Rows from block 10, named by matrix and row number. Each number is 50 + 12 x the weight over the matrix's rms, rounded and kept within 0 to 99. All counts start at 0.
# c30: last pointwise conv (model.blocks.10.c3.0.weight, 192x192x1), inputs 144-191
c30.0:51 51 81 53 49 58 41 47 60 61 48 24 29 44 41 62 36 32 59 70 55 58 51 32 53 50 43 62 57 46 40 60 57 67 44 31 47 42 44 40 54 69 58 47 61 43 43 64
c30.1:56 51 52 55 39 35 58 75 63 36 46 40 57 35 45 31 59 46 41 71 36 43 34 43 34 37 45 65 43 57 26 49 51 52 57 51 42 36 37 46 59 51 38 25 41 56 43 54
c30.2:55 42 30 69 49 47 47 66 81 29 63 42 50 52 66 48 37 41 50 45 33 44 25 37 32 48 35 39 50 84 48 57 87 55 75 46 39 52 57 52 31 45 55 53 39 51 42 40
c30.3:24 36 45 56 53 49 59 28 44 48 54 65 71 21 44 61 42 54 52 35 53 41 52 43 57 42 55 55 46 52 47 44 31 44 38 63 53 57 41 69 64 40 56 71 38 43 57 45
c30.4:36 59 55 65 55 86 56 45 54 60 22 41 66 63 50 53 32 37 54 26 48 61 73 54 51 63 54 41 55 33 59 47 35 50 40 51 48 49 26 59 47 46 61 43 68 33 64 46
c30.5:53 54 30 47 39 69 50 43 32 61 42 31 47 59 28 68 67 46 14 45 64 71 78 51 43 41 76 47 50 20 54 51 36 40 56 53 40 53 44 50 48 42 67 66 51 41 44 47
c30.6:80 72 36 42 60 61 67 55 46 66 54 48 49 63 51 66 52 39 53 41 40 63 63 60 47 55 23 55 71 41 54 75 63 51 48 47 59 47 79 59 34 42 57 41 76 53 59 50
c30.7:43 32 41 45 50 46 40 24 28 49 39 72 43 51 50 42 37 55 58 42 44 58 76 62 51 68 53 52 36 38 52 41 39 34 64 59 52 46 51 48 50 38 44 64 53 20 71 27
c30.8:62 65 43 54 52 51 56 73 54 39 53 32 58 65 47 51 59 36 39 54 54 66 52 32 47 32 45 53 59 40 51 79 54 58 70 43 47 55 76 43 47 35 34 50 66 55 44 64
c30.9:44 43 42 57 78 30 61 49 66 38 60 43 56 53 60 41 33 38 43 44 79 43 52 42 56 47 57 35 44 48 57 45 63 65 44 30 61 63 53 48 50 37 48 71 34 33 41 68
c30.10:36 65 61 60 52 65 45 46 54 45 61 72 71 46 59 49 42 70 55 42 58 58 47 50 67 63 60 49 65 62 48 63 63 53 51 72 72 57 23 50 52 21 44 55 58 40 81 48
c30.11:52 47 47 61 43 45 58 07 40 36 53 58 61 35 49 80 41 53 45 33 56 32 34 58 40 51 68 50 64 54 62 62 36 36 50 72 60 61 63 78 65 46 63 60 49 39 44 23
c30.12:51 59 45 48 47 70 44 48 51 53 36 33 44 56 47 61 58 25 46 50 46 75 50 49 53 66 45 61 69 55 58 57 62 40 46 34 49 35 65 48 32 57 54 48 53 37 53 38
c30.13:36 49 67 48 32 47 47 42 41 76 51 53 41 67 40 48 51 35 49 18 58 49 55 48 54 34 59 39 49 42 45 46 51 54 49 60 47 53 39 41 55 51 55 52 42 40 49 49
c30.14:55 46 57 76 42 32 58 46 64 33 42 35 62 60 67 40 20 36 71 50 53 37 49 39 50 57 50 44 34 54 42 62 61 55 63 30 43 39 48 66 61 59 73 63 44 29 60 48
c30.15:53 47 40 60 61 40 47 46 34 51 44 29 41 61 55 57 51 44 45 27 60 46 52 44 54 60 65 40 59 40 57 54 36 32 32 56 43 32 33 72 50 80 51 47 50 48 68 38
c30.16:51 61 48 33 29 69 69 40 37 72 33 62 61 49 49 35 61 56 36 51 60 46 57 71 48 36 58 51 49 40 63 47 47 42 58 72 65 55 53 63 48 32 61 43 46 48 29 57
c30.17:64 37 66 47 46 34 45 74 44 37 54 74 65 50 67 51 36 36 75 61 38 40 47 61 64 53 49 32 43 66 53 37 51 27 74 56 40 77 62 62 41 69 38 49 45 42 52 52
c30.18:67 46 37 41 60 61 34 28 56 41 60 53 64 55 84 53 54 53 62 54 35 49 53 52 54 68 50 71 44 50 73 67 43 44 45 35 63 67 58 60 50 56 61 56 57 20 43 40
c30.19:54 45 56 53 49 46 56 64 68 36 67 60 42 65 84 45 49 31 59 53 28 52 34 48 42 64 36 44 39 48 36 45 71 44 83 39 47 37 46 44 38 69 40 41 45 35 48 55
c30.20:37 40 66 46 57 30 46 61 59 44 64 45 37 67 60 43 32 52 56 60 67 34 55 45 51 69 41 24 47 56 67 32 82 64 45 52 49 57 60 61 39 45 63 53 42 60 34 73
c30.21:37 55 60 77 60 50 49 52 57 41 54 45 48 61 45 36 50 31 36 45 46 39 43 38 36 47 32 37 41 75 42 48 59 60 37 53 54 47 31 47 28 43 30 18 46 45 51 38
c30.22:73 74 53 39 56 89 28 45 35 75 63 55 31 71 48 75 65 62 46 42 52 85 63 68 74 60 53 66 66 49 76 83 65 45 39 65 62 33 80 41 45 55 63 53 71 43 53 46
c30.23:62 38 71 40 57 45 55 63 46 47 33 48 64 53 47 21 41 35 63 58 48 48 40 52 61 47 42 33 21 43 56 44 52 37 67 48 26 69 65 35 53 69 44 67 48 34 63 60
c30.24:74 62 42 69 61 64 63 61 55 53 67 39 47 54 37 73 46 25 33 44 64 71 45 54 58 36 61 45 71 64 47 82 63 64 39 42 48 29 55 61 40 38 60 57 56 55 52 52
c30.25:74 52 43 66 54 70 60 56 50 58 62 36 67 62 55 71 56 23 48 60 55 70 62 42 41 63 72 64 54 53 56 75 47 52 57 28 48 60 61 34 47 44 66 61 66 44 72 65
c30.26:36 70 41 70 62 58 62 51 65 41 28 28 59 51 48 39 37 20 52 58 54 55 68 39 53 44 48 51 34 69 44 65 41 67 44 32 41 49 38 43 59 57 42 32 51 45 56 62
c30.27:54 62 66 52 55 78 42 44 47 82 38 50 56 44 25 50 66 42 23 31 43 65 42 57 68 50 43 43 61 55 69 52 59 42 30 80 47 56 46 41 56 45 52 56 48 31 72 33
c30.28:59 49 49 51 53 37 52 57 61 50 38 79 70 52 54 30 45 57 59 54 40 48 41 75 49 64 44 47 36 70 43 30 64 34 68 65 50 51 21 36 61 66 28 59 48 51 72 49
c30.29:56 59 61 48 49 47 51 30 52 52 66 48 65 48 37 51 46 57 52 59 55 32 48 52 57 55 51 50 60 44 50 50 36 64 51 65 35 41 39 60 79 50 48 64 51 65 55 62
c30.30:51 55 56 59 65 42 49 57 70 47 59 81 44 50 56 61 37 65 52 63 41 61 41 60 50 54 44 63 52 47 28 49 48 69 69 35 59 43 44 64 58 43 61 35 55 47 65 62
c30.31:52 53 88 51 63 52 45 62 71 50 45 78 65 47 45 40 52 58 67 51 22 45 50 69 74 46 35 53 50 54 50 48 51 46 59 62 66 46 55 50 40 39 47 41 46 54 71 58
c30.32:47 69 57 66 72 47 73 41 68 60 40 39 75 51 39 30 44 49 49 66 73 48 63 37 34 30 51 54 33 51 44 61 43 80 38 34 48 63 62 47 64 51 39 45 47 50 48 86
c30.33:52 46 36 51 31 42 69 54 42 46 46 48 28 54 56 38 52 48 50 55 60 59 60 55 44 30 42 38 46 61 40 41 54 43 53 12 49 47 58 50 47 62 68 60 31 53 35 37
c30.34:73 80 44 57 65 63 47 64 61 62 63 57 54 70 42 64 67 41 33 42 60 77 38 56 61 43 58 43 57 60 47 64 63 74 58 53 53 45 54 35 41 29 59 46 67 63 54 68
c30.35:48 35 42 55 43 46 54 48 44 61 51 60 26 50 39 56 56 65 38 47 52 43 52 60 51 21 52 51 58 49 26 51 36 44 48 32 49 51 49 51 63 63 64 36 39 63 40 50
c30.36:30 61 43 56 69 46 62 41 63 54 56 59 53 57 62 43 50 52 72 51 70 37 63 49 38 49 47 55 53 29 66 54 44 70 43 41 49 57 49 55 74 52 64 50 54 58 37 76
c30.37:54 58 50 59 45 66 55 61 49 62 37 71 72 42 54 43 56 75 50 57 68 68 62 76 66 55 51 47 49 63 64 47 61 62 63 62 42 60 61 50 57 44 62 51 44 46 60 57
c30.38:70 65 51 35 39 57 33 68 31 63 30 40 53 64 17 44 62 40 53 42 46 63 40 50 65 39 61 48 34 54 32 41 46 46 65 51 39 46 45 35 46 57 41 57 63 56 40 49
c30.39:70 57 52 52 63 54 52 54 54 49 56 43 48 66 37 79 47 29 47 46 58 72 41 62 48 45 56 42 61 49 24 66 64 62 56 26 53 33 61 48 49 54 71 50 73 42 38 63
c30.40:74 55 58 48 58 47 57 52 37 59 56 55 58 65 43 56 70 68 42 49 50 67 52 54 62 40 54 51 50 35 40 59 51 54 68 59 59 32 47 62 47 33 61 65 72 58 61 64
c30.41:38 43 58 46 46 44 49 59 51 38 44 44 68 39 60 23 26 37 62 50 55 31 52 25 67 43 44 32 42 69 56 33 73 51 48 60 53 84 50 56 44 50 31 69 37 53 50 56
c30.42:50 48 41 47 41 63 46 56 55 53 50 55 33 56 56 69 41 41 50 44 54 81 45 56 64 60 51 46 58 64 62 61 70 50 59 54 46 42 46 34 43 34 66 58 49 50 61 35
c30.43:46 40 52 44 43 68 37 42 65 54 55 69 47 43 49 76 51 60 43 64 56 51 46 49 73 43 75 76 62 56 50 51 50 54 61 64 73 43 54 66 63 61 61 43 48 40 51 60
c30.44:52 64 27 75 64 70 65 40 49 53 28 43 65 48 44 39 59 37 45 52 68 70 50 53 46 52 74 39 21 50 41 54 40 59 51 42 46 42 26 46 59 57 61 68 47 37 68 62
c30.45:71 45 47 38 40 64 37 55 48 46 50 68 27 65 57 69 42 53 50 34 50 64 55 52 60 51 61 51 46 34 46 45 37 38 73 24 55 24 69 54 31 45 39 58 59 56 57 50
c30.46:62 45 49 52 50 31 61 64 49 38 63 44 56 56 48 44 45 42 54 50 47 55 46 27 37 40 48 37 45 65 38 57 75 58 79 41 09 65 54 39 45 42 64 45 52 62 37 62
c30.47:51 51 65 41 33 29 79 60 52 54 46 44 51 33 54 48 33 56 64 75 55 38 50 48 44 41 44 28 54 56 48 42 72 59 49 25 39 63 55 56 51 46 59 53 32 68 45 69
c30.48:84 58 54 47 45 58 55 61 56 49 27 50 70 73 49 45 39 56 52 63 61 54 62 41 47 63 54 51 43 59 62 59 54 55 68 63 51 50 53 52 48 26 30 49 58 50 54 56
c30.49:68 77 54 18 49 79 51 44 41 66 58 43 66 61 40 62 66 53 52 58 47 42 46 61 46 72 56 66 65 54 80 54 63 56 34 70 49 35 71 48 69 43 47 50 71 40 51 57
c30.50:40 67 48 52 66 48 55 41 75 58 51 39 58 63 47 58 41 39 48 33 55 45 60 43 50 24 56 46 36 61 42 68 61 78 30 44 66 59 52 58 51 36 63 61 59 43 38 68
c30.51:64 57 67 42 47 58 71 52 50 54 52 50 51 65 59 33 47 59 54 47 64 56 60 79 63 53 35 49 40 47 83 42 55 74 57 26 42 60 80 44 52 47 73 52 48 55 20 58
c30.52:54 34 67 37 48 38 46 72 51 54 58 30 38 63 45 42 46 38 58 59 59 50 43 46 56 41 42 48 63 39 50 39 70 80 65 42 37 54 40 38 45 46 62 54 58 60 37 75
c30.53:72 36 45 43 42 40 34 67 44 29 80 42 49 63 60 32 42 58 54 57 40 41 54 35 52 59 48 42 42 54 55 26 63 40 74 45 34 74 51 46 48 66 54 61 45 56 43 42
c30.54:60 46 45 42 62 45 58 47 75 35 39 53 23 58 47 56 40 42 65 39 44 50 46 57 62 70 48 54 49 69 72 54 38 52 42 21 63 49 88 45 32 28 48 52 33 55 65 45
c30.55:58 43 57 30 27 16 65 45 42 48 58 91 27 54 65 38 54 94 67 77 45 50 52 71 35 46 49 75 48 38 37 40 47 55 69 36 60 40 57 33 43 60 40 17 56 44 34 60
c30.56:45 49 49 38 45 61 55 46 50 59 41 57 61 57 39 40 59 52 48 54 42 64 66 52 56 48 45 52 44 60 49 55 50 39 45 41 48 61 26 37 59 50 63 39 54 50 69 44
c30.57:63 70 63 49 47 94 42 51 54 66 54 55 66 64 47 37 52 43 40 35 46 69 66 49 63 73 47 38 53 64 64 54 59 40 57 66 61 54 64 43 32 22 42 50 58 32 84 37
c30.58:46 41 51 58 35 41 45 23 39 52 61 59 45 39 55 37 46 55 51 54 42 41 62 46 41 49 39 56 62 42 48 47 60 58 49 51 51 47 19 68 49 48 44 49 49 53 54 45
c30.59:64 28 72 49 51 37 45 53 46 54 42 50 44 57 56 50 36 42 60 44 38 48 48 60 46 47 39 48 37 55 46 57 58 42 62 52 45 52 60 68 42 47 57 66 56 26 62 55
c30.60:51 51 55 50 41 30 52 61 53 58 56 58 49 55 64 26 60 58 59 59 49 43 22 47 41 47 39 50 46 53 45 30 70 58 70 40 42 51 34 24 40 44 21 37 44 75 42 59
c30.61:41 49 37 76 56 61 53 47 48 36 36 51 47 44 82 47 46 58 62 44 61 37 61 45 38 76 44 53 47 56 71 64 58 37 52 54 67 59 64 71 44 59 37 58 42 57 66 40
c30.62:49 68 58 66 34 66 61 28 41 54 19 65 56 47 40 27 47 65 48 24 50 58 80 61 62 46 46 38 38 35 72 45 39 41 39 71 49 66 65 54 59 40 48 48 52 50 58 30
c30.63:46 51 36 47 50 59 48 51 40 60 60 67 46 46 63 62 56 70 67 47 59 70 50 64 51 60 47 45 67 46 46 50 65 50 73 45 57 43 53 45 29 42 68 39 40 43 41 47
c30.64:49 55 75 47 48 57 55 50 47 49 39 75 85 45 41 38 42 32 63 57 38 36 55 65 68 58 43 27 29 63 57 30 50 43 56 78 50 87 43 54 61 72 34 59 39 37 69 41
c30.65:45 64 69 48 44 49 65 49 50 74 40 64 64 53 66 54 66 86 41 58 55 58 36 55 70 59 39 70 67 59 42 42 60 40 44 85 82 55 41 58 58 71 63 46 63 63 65 61
c30.66:61 39 58 60 37 38 72 69 60 21 58 60 59 57 56 52 60 34 43 57 28 43 49 52 44 48 54 56 42 61 35 51 63 29 78 68 32 47 37 33 52 55 53 57 43 56 69 50
c30.67:39 60 50 45 50 55 45 57 44 54 53 48 50 47 63 31 56 31 53 44 56 56 49 58 54 54 61 32 52 60 57 41 77 52 60 50 58 62 41 37 44 39 61 39 40 54 49 50
c30.68:28 60 47 53 37 62 40 27 46 55 56 63 54 30 38 64 30 53 61 24 46 40 57 63 52 49 61 47 57 47 67 48 37 49 40 59 38 57 59 71 68 67 57 57 26 56 41 52
c30.69:56 46 41 44 54 39 45 56 48 51 45 65 38 66 59 34 53 57 55 33 50 53 60 56 40 58 56 49 38 62 38 29 59 30 83 44 61 29 38 39 38 25 34 64 55 61 55 55
c30.70:71 57 46 58 65 66 62 61 50 52 68 35 48 58 46 74 53 18 33 46 52 76 59 54 58 44 54 38 73 55 43 83 66 57 41 22 58 32 62 44 41 42 57 56 60 49 57 45
c30.71:67 49 50 50 78 59 56 52 63 52 64 43 60 74 53 71 41 29 57 51 63 54 67 37 35 40 55 49 51 58 43 66 50 76 56 36 60 42 52 47 54 39 51 52 47 29 45 65
c30.72:41 53 55 58 37 45 47 57 55 34 40 56 74 40 56 28 32 36 57 50 65 31 30 31 52 59 44 33 33 78 41 39 58 49 46 69 47 79 50 38 46 50 15 53 21 61 55 39
c30.73:57 31 69 48 44 40 61 61 59 54 46 32 40 53 60 34 69 71 57 86 41 32 37 45 41 47 28 69 58 49 46 41 43 55 58 43 51 45 43 51 32 43 28 57 62 57 43 54
c30.74:74 49 61 49 53 38 62 69 40 55 31 53 56 52 51 46 59 49 55 56 63 58 50 53 38 51 60 45 28 56 28 59 49 55 91 36 25 27 36 26 52 42 40 66 64 49 67 66
c30.75:71 67 43 51 61 64 50 55 47 57 47 35 50 63 54 75 57 33 41 46 50 91 53 47 53 60 52 52 63 62 42 66 60 56 44 15 45 39 65 49 30 40 60 54 58 39 58 55
c30.76:60 46 48 37 23 68 46 57 16 69 38 42 74 42 57 60 42 35 60 59 52 61 44 54 62 52 53 36 33 65 52 56 43 56 53 50 42 80 60 69 36 69 66 66 44 32 53 55
c30.77:50 61 47 50 50 42 45 51 62 39 48 54 33 51 94 27 39 54 77 60 52 24 45 56 46 60 25 54 33 63 57 42 60 46 47 54 63 52 66 50 47 53 46 60 35 52 45 59
c30.78:70 44 61 51 54 43 50 67 70 36 37 48 54 65 77 32 46 29 60 59 56 49 42 41 40 58 49 57 27 57 55 38 66 56 68 40 42 53 48 28 54 56 20 69 35 53 65 65
c30.79:54 50 57 45 45 43 52 53 64 40 43 72 75 49 68 22 50 78 78 79 23 36 49 55 54 46 25 74 27 56 54 15 59 43 63 72 53 94 59 46 56 80 25 61 38 43 52 62
c30.80:61 62 51 50 42 31 76 57 55 46 50 50 62 44 54 44 43 45 51 65 72 54 51 45 53 37 56 31 45 58 28 64 51 65 68 22 39 48 59 48 63 52 65 54 36 60 44 87
c30.81:58 56 59 52 63 33 63 60 59 47 45 20 55 54 50 44 44 44 66 59 47 57 41 30 47 49 40 51 49 61 39 60 60 74 60 31 41 54 49 35 61 67 43 52 69 60 47 77
c30.82:62 31 39 57 59 58 49 65 73 37 75 47 45 57 73 47 39 23 48 53 30 55 36 37 43 60 41 46 57 65 45 47 79 46 80 21 49 37 61 48 29 46 48 50 41 37 47 44
c30.83:69 61 39 48 52 55 48 54 55 49 53 63 27 81 45 60 74 64 46 52 54 66 61 60 20 32 57 69 68 59 68 58 58 53 59 73 61 30 75 51 58 12 48 34 67 70 25 47
c30.84:43 51 39 43 39 63 50 23 45 52 33 32 46 48 48 22 49 46 49 39 40 45 53 30 49 58 32 54 44 44 50 49 31 26 40 45 50 60 33 62 55 47 49 26 56 61 61 36
c30.85:51 58 30 49 42 72 48 46 43 51 50 56 32 50 51 52 53 56 51 32 61 48 65 68 29 44 63 32 30 45 54 48 55 38 51 41 31 36 58 29 51 44 55 71 41 43 40 39
c30.86:57 52 71 38 53 35 52 49 45 49 41 66 71 48 52 26 27 39 78 69 53 34 48 58 68 58 53 48 30 69 66 41 44 41 44 73 45 91 57 54 53 78 27 71 29 33 57 56
c30.87:60 61 32 58 65 61 40 55 48 47 70 65 46 60 62 64 52 63 54 42 26 52 53 66 41 57 46 49 52 62 70 60 70 46 62 53 78 42 76 62 44 27 53 55 57 62 34 51
c30.88:66 62 34 51 42 67 51 44 61 39 75 27 49 69 56 54 47 29 47 53 57 37 58 29 45 43 64 58 55 64 68 69 66 48 64 43 42 61 70 57 43 50 50 67 58 30 40 46
c30.89:61 53 50 48 38 66 40 45 31 64 50 36 36 40 45 66 55 49 41 48 59 48 52 60 49 57 58 53 59 30 62 70 38 39 30 46 39 60 58 60 53 63 63 66 63 48 50 40
c30.90:55 49 51 50 48 37 66 52 47 43 42 39 45 62 42 37 20 43 64 54 53 26 59 43 56 47 45 39 34 43 34 40 40 51 56 46 31 59 43 56 62 52 27 71 52 46 44 43
c30.91:62 65 57 59 45 42 57 59 56 51 63 53 38 51 62 43 66 47 62 68 56 45 34 38 40 62 40 52 55 57 38 35 62 53 65 40 43 44 46 29 44 60 38 37 42 47 40 50
c30.92:55 40 63 47 15 69 46 54 24 66 53 37 49 37 47 65 58 44 48 47 54 58 37 48 56 70 57 54 56 54 57 48 32 20 43 72 57 55 57 61 47 51 51 47 46 49 70 00
c30.93:35 52 65 49 48 43 53 25 25 51 31 53 65 40 54 66 38 23 76 40 60 46 55 51 63 71 63 34 55 41 49 57 29 31 40 65 59 47 55 55 68 74 60 61 39 31 75 39
c30.94:44 57 80 37 53 47 45 59 52 49 48 86 67 55 43 38 47 47 66 52 47 48 50 65 76 57 53 33 33 56 53 26 54 47 59 81 54 67 46 41 54 59 44 53 44 46 60 57
c30.95:51 41 35 67 60 44 57 46 71 44 60 55 36 46 78 56 43 50 59 44 40 55 37 40 36 49 53 55 57 49 49 62 52 52 60 28 72 35 65 65 42 46 43 56 38 31 46 45
c30.96:58 81 49 63 69 66 41 48 62 52 52 52 47 67 52 84 69 38 50 19 47 69 59 68 53 59 55 57 63 48 65 81 55 62 33 57 69 43 59 52 51 49 59 45 72 36 61 48
c30.97:61 69 45 45 62 69 23 33 47 70 58 62 54 61 58 76 68 66 38 33 50 62 64 57 56 49 54 70 85 41 74 63 51 38 41 76 79 33 74 59 53 25 60 52 60 49 54 53
c30.98:41 38 19 54 45 71 48 40 38 61 43 54 53 41 67 50 52 61 30 37 62 45 66 51 35 64 56 34 52 48 46 45 53 36 55 53 61 60 43 57 48 41 62 65 44 46 51 40
c30.99:67 47 56 41 46 45 46 61 37 43 34 48 55 70 61 49 43 43 52 48 46 49 72 52 49 60 54 45 45 63 47 40 65 31 65 45 47 45 41 37 35 36 33 61 60 57 65 41
c30.100:50 41 44 42 51 50 37 41 42 48 35 47 33 69 70 41 39 43 56 47 45 59 54 49 53 60 45 45 43 42 45 44 48 47 56 32 52 63 58 46 44 50 47 62 46 50 67 39
c30.101:66 53 59 50 40 71 57 52 34 76 30 61 49 49 50 62 46 50 53 35 55 79 55 78 61 65 57 44 38 32 60 68 30 39 46 45 58 53 54 51 43 57 75 58 54 41 79 50
c30.102:55 36 58 48 57 48 50 66 58 32 58 30 59 56 70 40 45 28 60 63 48 46 51 43 56 53 57 34 24 61 45 40 65 47 60 43 49 49 47 48 42 61 25 70 45 48 69 50
c30.103:52 64 42 27 31 44 33 51 52 41 62 68 45 74 70 40 51 54 51 40 33 55 49 47 38 50 45 47 53 74 39 41 85 44 76 72 66 41 36 41 19 54 48 33 74 69 31 51
c30.104:30 51 35 48 11 58 45 44 45 50 52 54 38 51 40 47 57 50 46 54 55 62 71 59 53 41 56 50 54 44 39 13 47 49 57 46 43 44 36 46 53 56 54 36 28 53 47 39
c30.105:52 74 53 73 54 40 99 48 63 56 36 47 76 22 49 33 44 39 45 64 76 57 50 43 47 56 60 46 31 52 30 65 35 69 56 34 42 38 46 58 76 38 56 44 52 57 64 74
c30.106:36 53 65 44 46 58 45 50 45 62 48 62 51 46 42 70 78 68 39 59 62 45 42 56 57 25 67 66 62 57 48 39 49 55 40 72 73 47 46 53 60 44 60 64 48 60 48 64
c30.107:53 40 64 38 43 42 56 42 55 56 50 92 50 43 62 55 51 81 59 31 58 55 55 94 55 46 57 53 42 22 63 35 46 42 59 59 72 53 57 74 55 61 67 60 43 47 51 44
c30.108:25 48 33 58 24 48 55 31 38 47 58 35 59 40 43 48 58 60 32 33 64 50 57 42 29 30 57 41 59 46 48 43 58 40 32 57 70 57 46 66 46 43 57 46 38 50 38 35
c30.109:51 43 53 40 43 52 44 49 54 39 42 71 39 50 50 69 31 31 57 40 53 62 64 59 53 50 62 49 41 30 46 59 38 45 74 43 53 43 45 56 53 42 59 57 53 29 48 37
c30.110:64 42 57 49 38 40 35 56 38 69 42 47 39 55 13 41 60 31 51 30 56 50 56 42 53 42 53 42 40 37 63 48 11 29 45 50 49 34 46 46 31 32 41 45 55 41 49 49
c30.111:53 67 48 65 74 44 61 42 59 38 39 34 59 57 44 36 38 28 43 49 86 58 62 36 70 36 62 44 33 41 45 38 31 77 43 39 64 62 40 36 68 56 53 62 43 45 48 65
c30.112:34 41 38 43 39 53 59 41 52 43 37 48 36 42 62 45 36 40 62 43 49 33 43 57 56 58 52 45 42 55 71 19 38 23 64 46 42 70 66 83 40 61 45 64 34 51 46 50
c30.113:57 58 35 59 62 52 55 61 68 40 66 33 49 60 61 41 46 46 54 60 41 56 37 23 47 51 34 51 42 74 53 55 79 59 67 30 36 52 68 38 35 43 55 59 37 56 52 58
c30.114:62 37 59 44 47 43 38 73 59 41 46 27 32 50 64 54 42 36 58 66 39 45 42 28 29 57 45 53 41 62 50 56 59 37 59 37 49 54 52 52 34 75 34 40 39 30 50 55
c30.115:56 56 42 51 54 69 56 35 48 61 34 45 60 59 45 65 59 54 28 22 50 57 57 44 40 52 57 54 45 63 49 59 62 31 27 51 66 48 47 66 28 38 63 60 53 46 49 31
c30.116:70 60 52 33 39 88 38 52 43 72 41 84 62 59 49 47 57 48 49 38 41 73 66 82 68 62 37 37 36 46 83 58 56 44 61 72 64 50 55 43 24 39 57 37 63 32 70 42
c30.117:34 66 40 69 51 53 46 29 47 60 58 49 52 40 60 67 63 57 34 13 67 52 46 51 38 42 66 46 62 51 68 61 57 56 32 59 69 35 50 73 42 44 52 42 21 24 47 41
c30.118:63 50 61 39 59 36 60 49 74 43 51 44 51 56 42 33 34 46 53 68 51 43 40 45 48 46 39 48 35 51 52 47 51 75 53 38 53 57 46 58 56 58 44 51 51 45 62 75
c30.119:51 45 68 41 40 45 61 59 44 54 37 55 55 57 49 21 48 25 78 55 43 41 51 61 51 56 33 47 48 53 53 23 50 40 38 37 46 47 60 36 39 54 56 50 41 50 50 54
c30.120:50 44 54 65 57 28 56 50 63 26 35 57 34 62 68 27 26 49 71 72 41 41 50 41 59 60 22 66 42 82 40 50 57 44 58 22 63 43 58 54 46 50 36 40 40 51 55 43
c30.121:52 51 67 53 46 46 55 59 39 51 29 42 73 49 45 28 55 29 51 46 47 43 17 49 63 61 30 35 41 71 54 35 60 29 48 72 59 54 37 57 38 51 40 64 40 44 79 50
c30.122:57 40 38 13 37 55 45 69 26 56 73 47 33 40 16 59 57 52 42 66 28 66 61 63 44 42 67 47 63 41 41 59 49 47 66 70 40 33 30 45 57 60 59 54 56 50 16 56
c30.123:30 26 33 49 44 46 43 45 49 32 54 35 53 46 62 35 36 42 48 58 51 38 36 26 39 60 51 50 47 63 45 44 53 45 33 59 43 69 36 55 41 70 44 71 40 52 50 39
c30.124:46 36 55 32 36 58 30 45 58 48 60 30 33 59 61 52 44 47 46 56 45 31 39 62 49 64 53 62 70 46 91 58 53 44 50 33 61 33 71 69 51 31 77 54 47 16 45 34
c30.125:65 67 36 59 54 71 48 53 44 57 41 39 49 65 44 80 46 27 39 41 41 84 51 53 57 61 40 45 61 60 40 81 62 52 46 36 47 44 64 42 25 51 67 59 72 37 59 44
c30.126:46 34 52 40 59 56 74 59 66 47 51 53 58 45 43 55 38 58 65 78 51 39 66 52 68 46 51 63 54 50 42 42 46 56 56 32 53 60 45 58 64 56 37 47 55 63 58 66
c30.127:66 31 92 39 44 48 57 54 46 54 41 83 45 58 46 46 60 65 60 59 26 51 45 80 65 56 44 64 42 57 55 54 42 46 52 46 56 35 51 40 29 50 54 27 47 49 62 65
c30.128:61 62 38 53 60 64 62 58 47 55 63 31 64 58 64 57 49 38 43 53 53 57 54 38 34 56 35 44 67 53 58 68 74 70 78 39 38 47 75 45 38 39 53 47 67 51 54 69
c30.129:50 50 48 60 59 42 50 59 71 25 50 52 31 67 65 25 46 48 79 66 31 52 43 35 49 68 25 58 52 65 27 49 58 42 65 31 53 47 48 36 52 49 23 43 50 77 56 49
c30.130:69 52 67 49 63 60 58 65 51 58 45 56 63 47 46 59 66 69 38 65 69 60 64 44 50 30 62 63 60 44 39 52 54 60 65 62 49 59 45 31 67 47 32 69 69 71 39 75
c30.131:50 37 63 53 47 35 70 64 68 49 46 45 60 38 46 38 32 49 59 59 76 34 58 43 70 39 67 47 44 29 50 40 47 72 71 29 32 61 44 47 54 52 58 42 37 69 33 75
c30.132:59 34 52 43 34 54 52 69 55 46 48 32 47 45 59 41 57 42 67 74 39 45 45 34 57 63 21 53 57 63 51 34 54 29 65 56 30 61 37 53 53 72 39 59 45 52 56 48
c30.133:45 62 54 57 46 59 66 54 48 38 34 33 77 25 59 30 33 42 54 59 53 50 36 31 55 62 40 33 42 68 64 52 62 55 48 70 55 71 52 59 47 48 42 66 33 39 61 55
c30.134:70 59 53 60 61 53 32 55 47 53 32 39 57 86 46 38 52 41 50 24 52 64 58 45 49 47 44 41 32 70 52 45 52 44 61 64 47 41 60 24 51 48 42 51 47 50 70 43
c30.135:53 48 49 37 50 28 35 45 53 45 59 60 41 71 63 26 32 57 65 47 47 49 51 53 51 59 42 37 28 62 70 24 76 66 83 29 45 55 62 43 43 34 50 62 48 55 40 55
c30.136:64 58 53 57 43 32 58 62 39 47 37 43 45 55 46 34 53 50 47 68 46 57 40 50 51 44 37 36 38 66 20 37 62 67 77 52 37 51 29 76 33 48 66 47 63 51 44 60
c30.137:66 58 70 43 49 65 51 41 51 69 36 49 67 47 42 35 46 37 60 49 44 65 40 50 77 66 43 41 47 57 78 53 36 43 23 61 49 71 64 39 39 56 51 56 55 34 84 33